Weights of a small audio frame classifier.
Model: 1.77M parameters, norm batchnorm, activation mish, widths [256].
Training: soap at rate 0.0012, 10200 steps, batches of 256, held-out accuracy 96%.
Data: trained on melodies that start on their tonic, played by one synthesised instrument, 100.3 epochs.
Rows from block 5, named by matrix and row number. Each number is 128 + 24 x the weight over the matrix's rms, rounded and kept within 0 to 255. All counts start at 0. Numbers have three digits each.
# fc2: squeeze-excite expand (model.blocks.5.se.fc2.weight, 256x32), inputs 0-31
fc2.0:146142120132115189103126149113123172118155124120132130140140105111088096103155127154145157140145
fc2.1:090142142113140116134106129131147110112168122159138094107120190128097116120140095121133140179154
fc2.2:104074086096110157143175137179135150094119109134156141144116132150125139122113141144114109092149
fc2.3:123120123093145180116111117162079156154092121168135141108084118122146139136116096100131147134123
fc2.4:164125146132122150121169154166074146107115117129135138134101117097108162142121138122104145160114
fc2.5:140153145166136097127126150091152100121090137144098120114101107143153130116163177136150174162094
fc2.6:146095094114124144134087151147157158115147110161124119175146163121069118115166120135147111152131
fc2.7:131144098082141154117137116148148172133104144118105090084134106102087112132117137124128157121155
fc2.8:131138122165120169170131157159125125105122115141123104106114098105188093089119108103166127106149
fc2.9:157142138144124159102118086076098125133153131127149136148123100097164142116123153097142142160150
fc2.10:095108120141137165137122089136117152126119144141139140106103171146160092114105098109145091168136
fc2.11:125169112145104160140120129107125125094095184110127148153141101109145096102141101138148127092144
fc2.12:100112165169159135140125100148129096108108112144115160136140124112145139115104156105155138114142
fc2.13:170095107137133123154129107147160134129106146121107154129078131140111117136106132117149174180154
fc2.14:191161110165118132157096105136126101095101160128134148131166116118128164151137140120131154116153
fc2.15:144084093155132110150170157119036166150183134125144133117113096146097130144124129116123132110099
fc2.16:126143137142164148132104117106145124110177127145164097113105167134106109146104113168146115122114
fc2.17:133106146123115147121085135105151151123147188140102143143142124123142134151098167098082128126150
fc2.18:137107132109112121138145116142100107157102132109139142108133129093122148107163138142123160138132
fc2.19:143071135132178117134114170156140144145126136122135080146133149154157143133165111156101109133135
fc2.20:123108115094145111114154130125161129140149125127119115114124131139089141144160105136107134133114
fc2.21:136129085166148106122158131135111124151125157105130103130146109106104102107165101174166141138183
fc2.22:123137084093163161122187107141147086126095114101131144086096141118156139127135160141127136121100
fc2.23:100144133161126167156135082093101143177149135084124095159118174149140155154097131142157149137142
fc2.24:114122094146144174086116138106141081097100159144116109139153157125173153105169114137089137135142
fc2.25:134094136069124140146113113168080127127120097123116145107128118151138098098160173157086140133172
fc2.26:100155094146129111172179163140109114151125136147119104103118158135125164142157096113124165112105
fc2.27:097099133124142167109099108152136107139156129156143145085159183120111120147155074136084135171096
fc2.28:153134164137134153091149157162136154158144112133093097135126093140091122099102105072151143144123
fc2.29:180123119102116127119168102136129110170132128113102148114112100125103125101129114145132185179097
fc2.30:136109161172113129126144158125085106142113115092173141153125087158101168113084127137087115126130
fc2.31:183117153090131154122133135135171085156161120118149154113160128101099079094134164120152149104166
fc2.32:144146126135114194094136118098166156122115138131126111138124160107122155148108148130174124124145
fc2.33:140111114112143114107139129122127163109125143137128119104111141132150134122141113142160162167132
fc2.34:121142107081171159127128099173110111094130147117110087130133156158133155107172149122083178130138
fc2.35:154136083138102090093152157103083113119131146131099133122158184152148154163101162088132152137148
fc2.36:143128138116137141121149171116181100122138111140104113133123116153133116099144154140149123167098
fc2.37:111116113116144140142115132106153138144078115133122168101150188113117127085142090154178100108146
fc2.38:136151165138128136080081141146153092146116080121153167138115101148099076070147155154169168170089
fc2.39:179092116092133104138138117139117136143165133116126093142159130144102144160124096124107120157103
fc2.40:148162136153095147173103120149097160101120118122111149116104123105160160109111137130125126138133
fc2.41:124116128161161186124098095099120141133118154157108153174105129109148146139166133122132142111155
fc2.42:112110118114089122164097168152106101118159153107146103108116166151121128109126146116142151143152
fc2.43:095131123106148136102163114135135147123146136146092104147104145137204118133146110097150103138096
fc2.44:120117112079122176131120136155135111127131108154121106121102101109158167115137121128116126143139
fc2.45:139142133155154108110159156135108151089123180120123111110094104099148130152169137118128109112164
fc2.46:103101160140151148108143149146097112125142119132166102137093099124096133137149128171166152132162
fc2.47:143095157136115172097134130149121112167084124156124147148136165122139105132162118106116118123115
fc2.48:141105127150098138077104101166055105109151165152128114130130089085160125166095119087123128144157
fc2.49:141120117163144162119134159117168117119119093119096119112114094152110158121124140134125148120090
fc2.50:168121157122121107168141165091112132105140118083106154104157173094128154146076086114102145134175
fc2.51:105151131167133108135144152129079156128155152159133136150105176110139146083141132127103136134126
fc2.52:107154142087159149113101149183143165091140135109113120131142133114117123143129127091122109139117
fc2.53:123093120099152140159135119125097162147096117110134151144124144119154118170129092152154117126126
fc2.54:118124146146115131153131142124162134155129135126144142140143166117102131118151156079072131157115
fc2.55:136136127147102171105127136100137164154128187160126130118123092102124105153128131112137143126157
fc2.56:115128119140121157139121090140118123152138175097092125156077090170101118105119107120158160162132
fc2.57:141113100115152160140100119140138146087172110130168109141156126101107117149175134081144168120148
fc2.58:168120109120141114088166099103157115096129124109150106096131123143171103120143115130116167128151
fc2.59:155116126132129126141159158151100111121109127155131134103113168108091147172149133137100129086114
fc2.60:180140124115148127092105106115111142089135143134074119138092135134152114122118112122166158155119
fc2.61:138082115108119174146165150133149136153098155152132134111125142144113100156085077139115145112128
fc2.62:107109130120127089111117104179141142142143135106154190122132106105148093179112082125126137159105
fc2.63:150129152117118154134118174121090123130144133116114108128121127115151128138128086129145099106111
fc2.64:113105110165141137150068147140145154098152095144156121107132081093148146141081170101099134163108
fc2.65:111139108179084119140159160103136104124156129119089113143134118084065177154100134156111162141121
fc2.66:093133155156155153111150093135134106136112100148142155112110133081145160133120125122173122154087
fc2.67:142164108129184164143156152108121162145104147137106123145161144097137122128116150172150134074140
fc2.68:129158122182140120109132173131092109155163119149100104112083129141107129091121128123101125106114
fc2.69:108103112139148098081165090133130133136131143119174116131104146119129164121116104122148144148088
fc2.70:152129171120115166127179143150153107141110123118116135150157099118147084139147168114137103087111
fc2.71:158110097155144137124164103093146127122143175129177121115170080142085128115156109120140103128138
fc2.72:169121125139093131140098123108138101136140130119145091144079096158156100098141104123120136172108
fc2.73:111143112137107125151097153145130127095188141123099139138095136166145157086180138154163114132124
fc2.74:148136111121146127110126121165156100107156101081124162107148102096137152113126106171120113171134
fc2.75:122123157107097174120152096119094117116131132091146144162148177107125135091146102140160100147110
fc2.76:141172160099122166160141143166123151108119106147133134119123115110167157093146144145112116136117
fc2.77:104116136164150135111145151145166153137172144099125142125126097130109138094115075135140140120100
fc2.78:119134144087138106121103183108138105139139091126165124095081118139150123102168125157179111154161
fc2.79:148153131137123126128131142070161099142131143143160133154121148110156103153124134111118143156132
fc2.80:141149086127079164150167130131142111089125125121132094129166115134138127123104158112125160147133
fc2.81:122118115108102149099125139139167136116105083139135098111131117117125101096184112132154162174133
fc2.82:132165106135152169139088128097088142149157134170103127109154129136144119145166149160140155119121
fc2.83:105146095154137110155113125170103126142146155125081163145147147108116111149108156141105119166146
fc2.84:130094116123103133134142120121089086121142142132122108170099097142087086104114130114143132163106
fc2.85:144097127114154122099164123179107104096146137086107093082118096169123151082146171154116121163120
fc2.86:163113135125091138153136132093094139124150182085151120132119156132153153100158088106068113138135
fc2.87:154130085120154171144141077122151137105125123159102123111175148146142089134116123157131177111133
fc2.88:140142158145100141112123136101159140133131075124125115127132143111141148136156100096158133173096
fc2.89:117109117130149166149127118147104133159131122155147130159097160137129118112112124091092140172172
fc2.90:124086107090144172153151161141146112110096135091120124115162143101162107092128112128128146089128
fc2.91:134117118132136156090132146160127106102138134108123185135113120140178127113116127135105157120182
fc2.92:108136119114119130122088118146171153144100092132118138156094106106172130137159113103134090153171
fc2.93:111143110135129170131143164136142151174085117156110132115108172105161114143107142162095135112170
fc2.94:173118157131114140151103174134047137092136102086165093140074097130146126114161129101087153113100
fc2.95:092142151111109171174163139125107125118110099140151111140135140105121099086159107174079104121078
fc2.96:116070128140103155117125142163152117103105114075110125117143172131098102135113114128153127131123
fc2.97:173085129182102127117164095097104172108132150144106090136121132144148127179138110154156079119150
fc2.98:145104109142163121128145149143124128110121141111127150121119098122127140099109134120162098166156
fc2.99:118145126144138170148118142117154148180094117113135158109156129086116164121124168129102155116112
fc2.100:135173101177084150139116137124083127108178113117099128116094183103116093121115063140160103144137
fc2.101:168135103139117140097130184118136136141140148114149108096130112085168131131124120108135137136114
fc2.102:143103142127137148165112125137114149118120162142175101150105162146096098098156156099105125141131
fc2.103:121118118144132159122081083142139150099108105133164105092102111115116118115129147147099123103085
fc2.104:140159135123153120130107163149108141114100113155086103095128093136125161158148149111138161152124
fc2.105:153152124154157129099114136168142123107107155118111133132137141094111100163147162103128116124180
fc2.106:118109145125129159093146173113141107157096113134114118094138162131141117139112089115153165153148
fc2.107:130094149159146131133152144146149134147155116111158132146106121116091111151086127128134133138134
fc2.108:182162088126157102123149101125119107121128155119167129118090126138095131147163164148115120124125
fc2.109:114108125132121143176130119148168139120164125127067138134139094102134109149125118160127125103095
fc2.110:086112070093111157137069147127143147146143129144146124149152143124113084149125121103127146154143
fc2.111:134115088139134129120093175160099144126124098145131153159112120126112102149111101122102152162132
fc2.112:095160090113168095147149143158094147109138105152129162097101187098125131124193089085150123165134
fc2.113:133112106125091126116111154160153125138148151134080122125144148123111126105114096143107114132151
fc2.114:120141147117148116120155129103099177136132089172098135063165138101090106147121155168128168146130
fc2.115:160084148150105096150157106139154145135161127148152130119128159137094102093109081080074157148101
fc2.116:132118134122165132129160112116139098120149115095152133102125107155149129115105124104100121157123
fc2.117:096092113171108123142122129163166112115138152140151095139144094122115155136105098194128174106124
fc2.118:128138119133127121104099101155166139097160152110116117146114176137142116112142154099115112177150
fc2.119:171097092190142129165096137147138121137147143126152105111094110086131165104101108142114173118135
fc2.120:159135140143151133137107113142166157154124147086143109098147137118114128165109108112143114152121
fc2.121:129146146066149163153123129107099147159090084134145114145101098115148117106160119132148145153178
fc2.122:101112137146105152119134177112164141121117122120124139135137121151135118116115158129139147138157
fc2.123:164115139155087125138133152133104098109142154107131103100159112121108146171144130162151125139101
fc2.124:147139099135162175119137167092129113132144131074137130133152159111113087176102126147159099085092
fc2.125:111079149193162107109122145173146097136118144131165152125110113153132075119123121102090145126146
fc2.126:141148092145163129154121139132136112202098137143090099105091146107117157099131104127085116173127
fc2.127:154165141125142092123106133167106105059107119090130132080101116086117138171194118120149152181111
fc2.128:112133115150143166131198106120100163106164081138129070138135138116137081112085094138107191078118
fc2.129:122137117165104117152131088143107109115130122120165119126193141129134146110129106104100094160133
fc2.130:100118158138115118130113122130119141123108148127095123123091111115150098143137134109100146174112
fc2.131:168105122107138153129114169139137126136143137134123123125127160142124090130136059124135126129145
fc2.132:152133133120097140094175108131178144091110143075156077117131148148094097113138141152097139121156
fc2.133:119099137124148179155121138156114161106193110125154097132119110137090109167125148124114115120099
fc2.134:154084124144128121080118135106153126110157116194119171130134107097128159133170139092114133143143
fc2.135:141085139151155138145210075109116138104125150122127148099156132182140127123169136158149101086135
fc2.136:114118095129146178100114142147113070158107138122165103129165074144143176135169166109142150124151
fc2.137:116165100098107161145137106144108118129110094122162104163110148117106164129153148103136102176078
fc2.138:141121139107101152123131120115129141086094111137087144150130150122152139100112154084112129161145
fc2.139:161105123151120137117111081128135127142126153132163135127108077148130108154164162120145187110111
fc2.140:169086120177142133111155128133149155157110154110109068162168120149106099141121108078093111117121
fc2.141:145135138151157137119163168096124116131133098126128150106138130148124105102107180122128126119119
fc2.142:143128107113131111160122114123132133107113150157150139106147167139150088119149137169145129153147
fc2.143:170116124142113100121119149145144161122136172113132118098164133110123142162133121115108155178121
fc2.144:105127105099172124160139117138122110101121166120126150156147107149124137158165101114126081158180
fc2.145:125142127159116181128104096144135165093149110093063128097101127159117119119146092159138183125140
fc2.146:104136116112116130097125124172109130149131114107146103113157094127153150144127164091167149111127
fc2.147:128136106149135151085154128171108136128132171146152084106098146128136109072105192103150125131128
fc2.148:140146130119099139177151136107113142111126163146101116161143135118137112138123121114119130139120
fc2.149:091091110107097100110131182143119092126191144110136152140149160080118113114132121092167128164096
fc2.150:161150126133109156165114131106138147125139100148119101118100127109101129129135103116135124127140
fc2.151:142107178147161156159111151130099103163127089096153116122121133105120083082102148175113098152129
fc2.152:091134111121140119170166152107160140150097115169134113125147171108086092126151167143129131139099
fc2.153:164163106133148140141156166099145156144080078152118127144154133130079081121130136142147147087146
fc2.154:132092110118148154142093145191142121095182131131111104131124182110135109069108121134117150118108
fc2.155:177152098109132167114142154091134139102146120152118143139148115160146094126104158150083163080098
fc2.156:150149094119113142115134160099146140161111148090132137129121120117143107140110134144146127093123
fc2.157:126118122162137134154159143150116120106109092148125144092145140098115108092110138132091141126170
fc2.158:081093136155108160176146149152143127112164149107147137165127158099163149166128114124133100106133
fc2.159:204102109100105109118141141119159094134147176154118101135140153163096121115094152110157104144182
fc2.160:112099142080154165115132143156116144123137114144136135127133117123124091112163145124127126116150
fc2.161:104104108141134120106122134107050135121160115141139128123146132107090160173143150133090111177093
fc2.162:121106110161150122095110104086085163108148124100128127137161147133121135102120133155128103152108
fc2.163:164098128129105108119078142143105128132120154147126153089096091129152118134128080114132113161163
fc2.164:162161123169123127152138101092127112082137159091167162113142132127105109152134075109164163146133
fc2.165:146097099148087120136121138169107126100130091119160099153137081116134121113173159165139156139111
fc2.166:156129158118147120083131132136105126115129136116125102149112129144102116147129129135091162183148
fc2.167:139117113140158176134151104111084107100113142150157165135108096148124115127140148166143118094111
fc2.168:110128096131158128167121152112163167095099116120095116134130158117135139123103147117130108184088
fc2.169:112109142169095130098137139083138164099112136108117124129163130146113148106088147157133101154161
fc2.170:117132153078113096115120119128129135133135161167084113132128170105080130131106134111124113190128
fc2.171:110126122164125103084171115134164144120122132114103138128114125164093124120155154137125115152137
fc2.172:155137098127123162154151136158137145089169134152118127140096096147118105145151138132128140131118
fc2.173:146126125109150162100113127109170103087143089146151139178121157146115125141045090178084092118184
fc2.174:159099157155164144125144160128171154118106098161133081096129157126133122084128122115123177124174
fc2.175:095080125163124122143113120144150139135103128170123115164091114138152163124126111077117146187095
fc2.176:106100151096114139146106144150124159113103129138138111122144154141174146131144137129127115193104
fc2.177:118120114135081109082138163101133127133122134133109117113117132134113136130129115090138163167079
fc2.178:135106116184102130130098156119146138137165106140127117146170147098161099153133104064140115142141
fc2.179:154100145125128113103160150168124156136110166133133122104150141139162137141135150145102148115138
fc2.180:138138136170126149110153110161117139146111125147102144135115128121167114120132090068100150142127
fc2.181:135118128132135136138148115086133115167164134098173129117126166079095114174164103147166140145134
fc2.182:136152123114098148159157110122142126104094106125129143150147126153146148127117180114124110127158
fc2.183:139106118123162136129135125129064097115142127098100150135154161115104110159121119140116082148114
fc2.184:170127171143089138158106157112128114148129090135121148117097122099113111143117146134133132168142
fc2.185:126133149151146151130180107112076140125095127184103110141136117150108088144109145099142135125134
fc2.186:159111148078143155134132143142086170134142134097105136135146103149143133093114141111154134115119
fc2.187:127092098160111130092128157158192138107116097150149122144086101122091134092130144128116106103145
fc2.188:123108126118125101103099128164142110129112136128148101102124105151144147165171102102098176158160
fc2.189:114152102147161147101101146122116133132095098147139093126139159132176150120151127158143099131152
fc2.190:128115138135111110129115144120137130134143145150140112131171113151104103095134107134131158139155
fc2.191:166137163088092146150145139128171119114103104129125112111134086154167145121135125161152138123131
fc2.192:141109139127109140101092150127160182164141109104136133116119145109106135169114137134170139122124
fc2.193:147153132152153113116142146147159138123105177155107112114106130159157109143166118166097130158125
fc2.194:139087134108074162126165121147147095142137096083116127148110188154151126142119112093136113130148
fc2.195:122118138088151170146102148123145168161130089177110134111114155118144105097144097079141117125132
fc2.196:134152150168106150155153150137118105127107133140094162092156127147134113143145110098147124147152
fc2.197:116094111166108127120085121172071148148151152118101162095153113131093126132133146170116124149117
fc2.198:138118137131160154107101175095124128138090152093106098142157178093120133121097112115114122142098
fc2.199:158086136123100167068102090158085147142139113096165089114159120113147080101137148146045133115150
fc2.200:152107115113156131135108150169120100118151124067163150161118107124146089184133114137169137134109
fc2.201:105135139171101139135125161142144126096134119167135124125138102093133111143081148130149146146134
fc2.202:149167088125136161171121118127115123119146109145150092138094120110144103103115105166146132163145
fc2.203:112125136142125117110190114137150128142121125144108162139110124094129145146132095130125102122083
fc2.204:175090147121143153103141159165095086103116115069175118092098138138144129153108102111098139103099
fc2.205:176098166146145110101110148161150169138153109131111099106131116152121103138130091176107164165130
fc2.206:116103097114146147104109123141124124131122109133093136128111163140140127140113139118143097169098
fc2.207:160153140118104106135104129172119121101135122088105157128142131115127126106146146126108121182117
fc2.208:142128109147101092111150108128142149101137110106137113131157138113142155152119091153166125165138
fc2.209:109126114150126127145133158155161124109130111049127108152109167151151154176094116105111127143155
fc2.210:128105146125125114138117144139129145087130150120086086130169128138136159171111142160121090121114
fc2.211:141073112116139105153102116169097132126084147147105160131124159127177129157123119126157115151126
fc2.212:134116097157134157152119173067138144147149110121113128135172131110143099129142131146180153113164
fc2.213:119102143124143116127215088129183122162128130088146124079128106134096125152128094089152149112139
fc2.214:132125164101114139159112136109172088086157158137161141157148127089153142095137108109075118116100
fc2.215:123132108138103153180144167116132174158122150095142135125128136074158144079113138127097110145142
fc2.216:156111129089074165161131144129072128152155106142160112156128109118124144133125156089138132120135
fc2.217:129141139157130176122165140102115157159135139148153121111097123095092114182132129123119133110162
fc2.218:120093133099181108152123168181123122156153154163151089175163119130106121118139156092095098136104
fc2.219:135094120112141129163139134158114150143126112147102147162096124137124106133146164146142100152156
fc2.220:156154172120092161115130127136089123089094161114094135108125117129110139089117150146108119173127
fc2.221:183150152148114146112160150137139123142158085109132100130111148151079161154109112130164150140139
fc2.222:147124137125119129145157116116115119136142131158090096164120133131118139118139100095132106152141
fc2.223:162103136127127146123105130129180117156090132124120107124160144160120137098120152102125124155099
fc2.224:146112126120105144123165142111151127101159139094166169094104145090088115108133154150142134147167
fc2.225:117142127116141165139137167128118119097145185162143115114129085115098103098106129107083160160143
fc2.226:154118110139112115145133150131124103186146176088112093135130134125137163132156108090134086146147
fc2.227:146105101120143104072151152123138171152159115141124137091134164131119130169131122165086071122081
fc2.228:122115122150136101110089120157126161150104093118136101136103100155191128126121097149166108130165
fc2.229:179149120103162142131166124116112124080104125132120097098145162165114160139132107114103177080153
fc2.230:109111131113148181110151170149118121094105149094131135107091104123136161081129141159104137132117
fc2.231:156157144155116157091167121125120134140153116124102141110081177114147143137143105126118123136155
fc2.232:122137153131114103099125105102153149116111127157126149149118140134167101174126107171066157148122
fc2.233:145121113158142113161121159104069125124153098149126169110120154095086143140122144167115122136104
fc2.234:108146097121095154122097162132108142143157109143151142105128137093103158133097131130159108150133
fc2.235:105119117141162129140118141096112109162134125176157161151114128106078139131125160134125153166169
fc2.236:131125131107163166125150087153150140149116151130142118144164124145146138120158101128135118111131
fc2.237:110148137111130141092103180119102108152116137117079093175071151140094117090161135080134131186100
fc2.238:149114096156130121128147107122111155155132163121132109146165158109084132132106125107140146159107
fc2.239:123129091128125127118108146137112165128165128129125114097128144107117113166119112117124143169141
fc2.240:106140113127122131142165156176150114162117127104145076140092136111084114146157157135106165120145
fc2.241:104150144131139180180163136128125155130140170113102131143147100130125138151120145093154143107140
fc2.242:174155102165156134181150139135132094097141113135123132159099164144096097152111168111104169136155
fc2.243:155147097119114107087168142107116162096161131150139106124118116151105092123114106184074145131093
fc2.244:161075092158136100117130140135120108149135117131117120113116124101134133117151116101132116152140
fc2.245:136122079093180106140127140151131169118099116161100095109133115140143156100122166111125128162132
fc2.246:136149142142108124116167132160115117096117157123109126143123110118133083121113139120083088118152
fc2.247:159128131139141113078104159156104165154105128137142152092118121124103157139122130111134129166124
fc2.248:111148108151104128096162141128072097147109140153102117117156121161159096081134146108175127159128
fc2.249:169150127132113102140130129128145121117171106153172122147108150100123097151112104079141153172138
fc2.250:145100158106121146141145122170121126102137143151119099142091096178093099112138123113147084165150
fc2.251:108116112113105165129133133142124130123104102127166132140149143138146129123167121138120156154103
fc2.252:158133099101133101088121125103146174110124089159139155115109142100149139170123178126127141182106
fc2.253:149121079127144123149128107095139113161134115104117157140155167129154163150135137082098108172144
fc2.254:179148105135158135130113153176104131115068117135157133090132105145124142139130102140135115114099
fc2.255:159080121179138157125110121131153165183076081159132104140097115128119100137105161100141137107155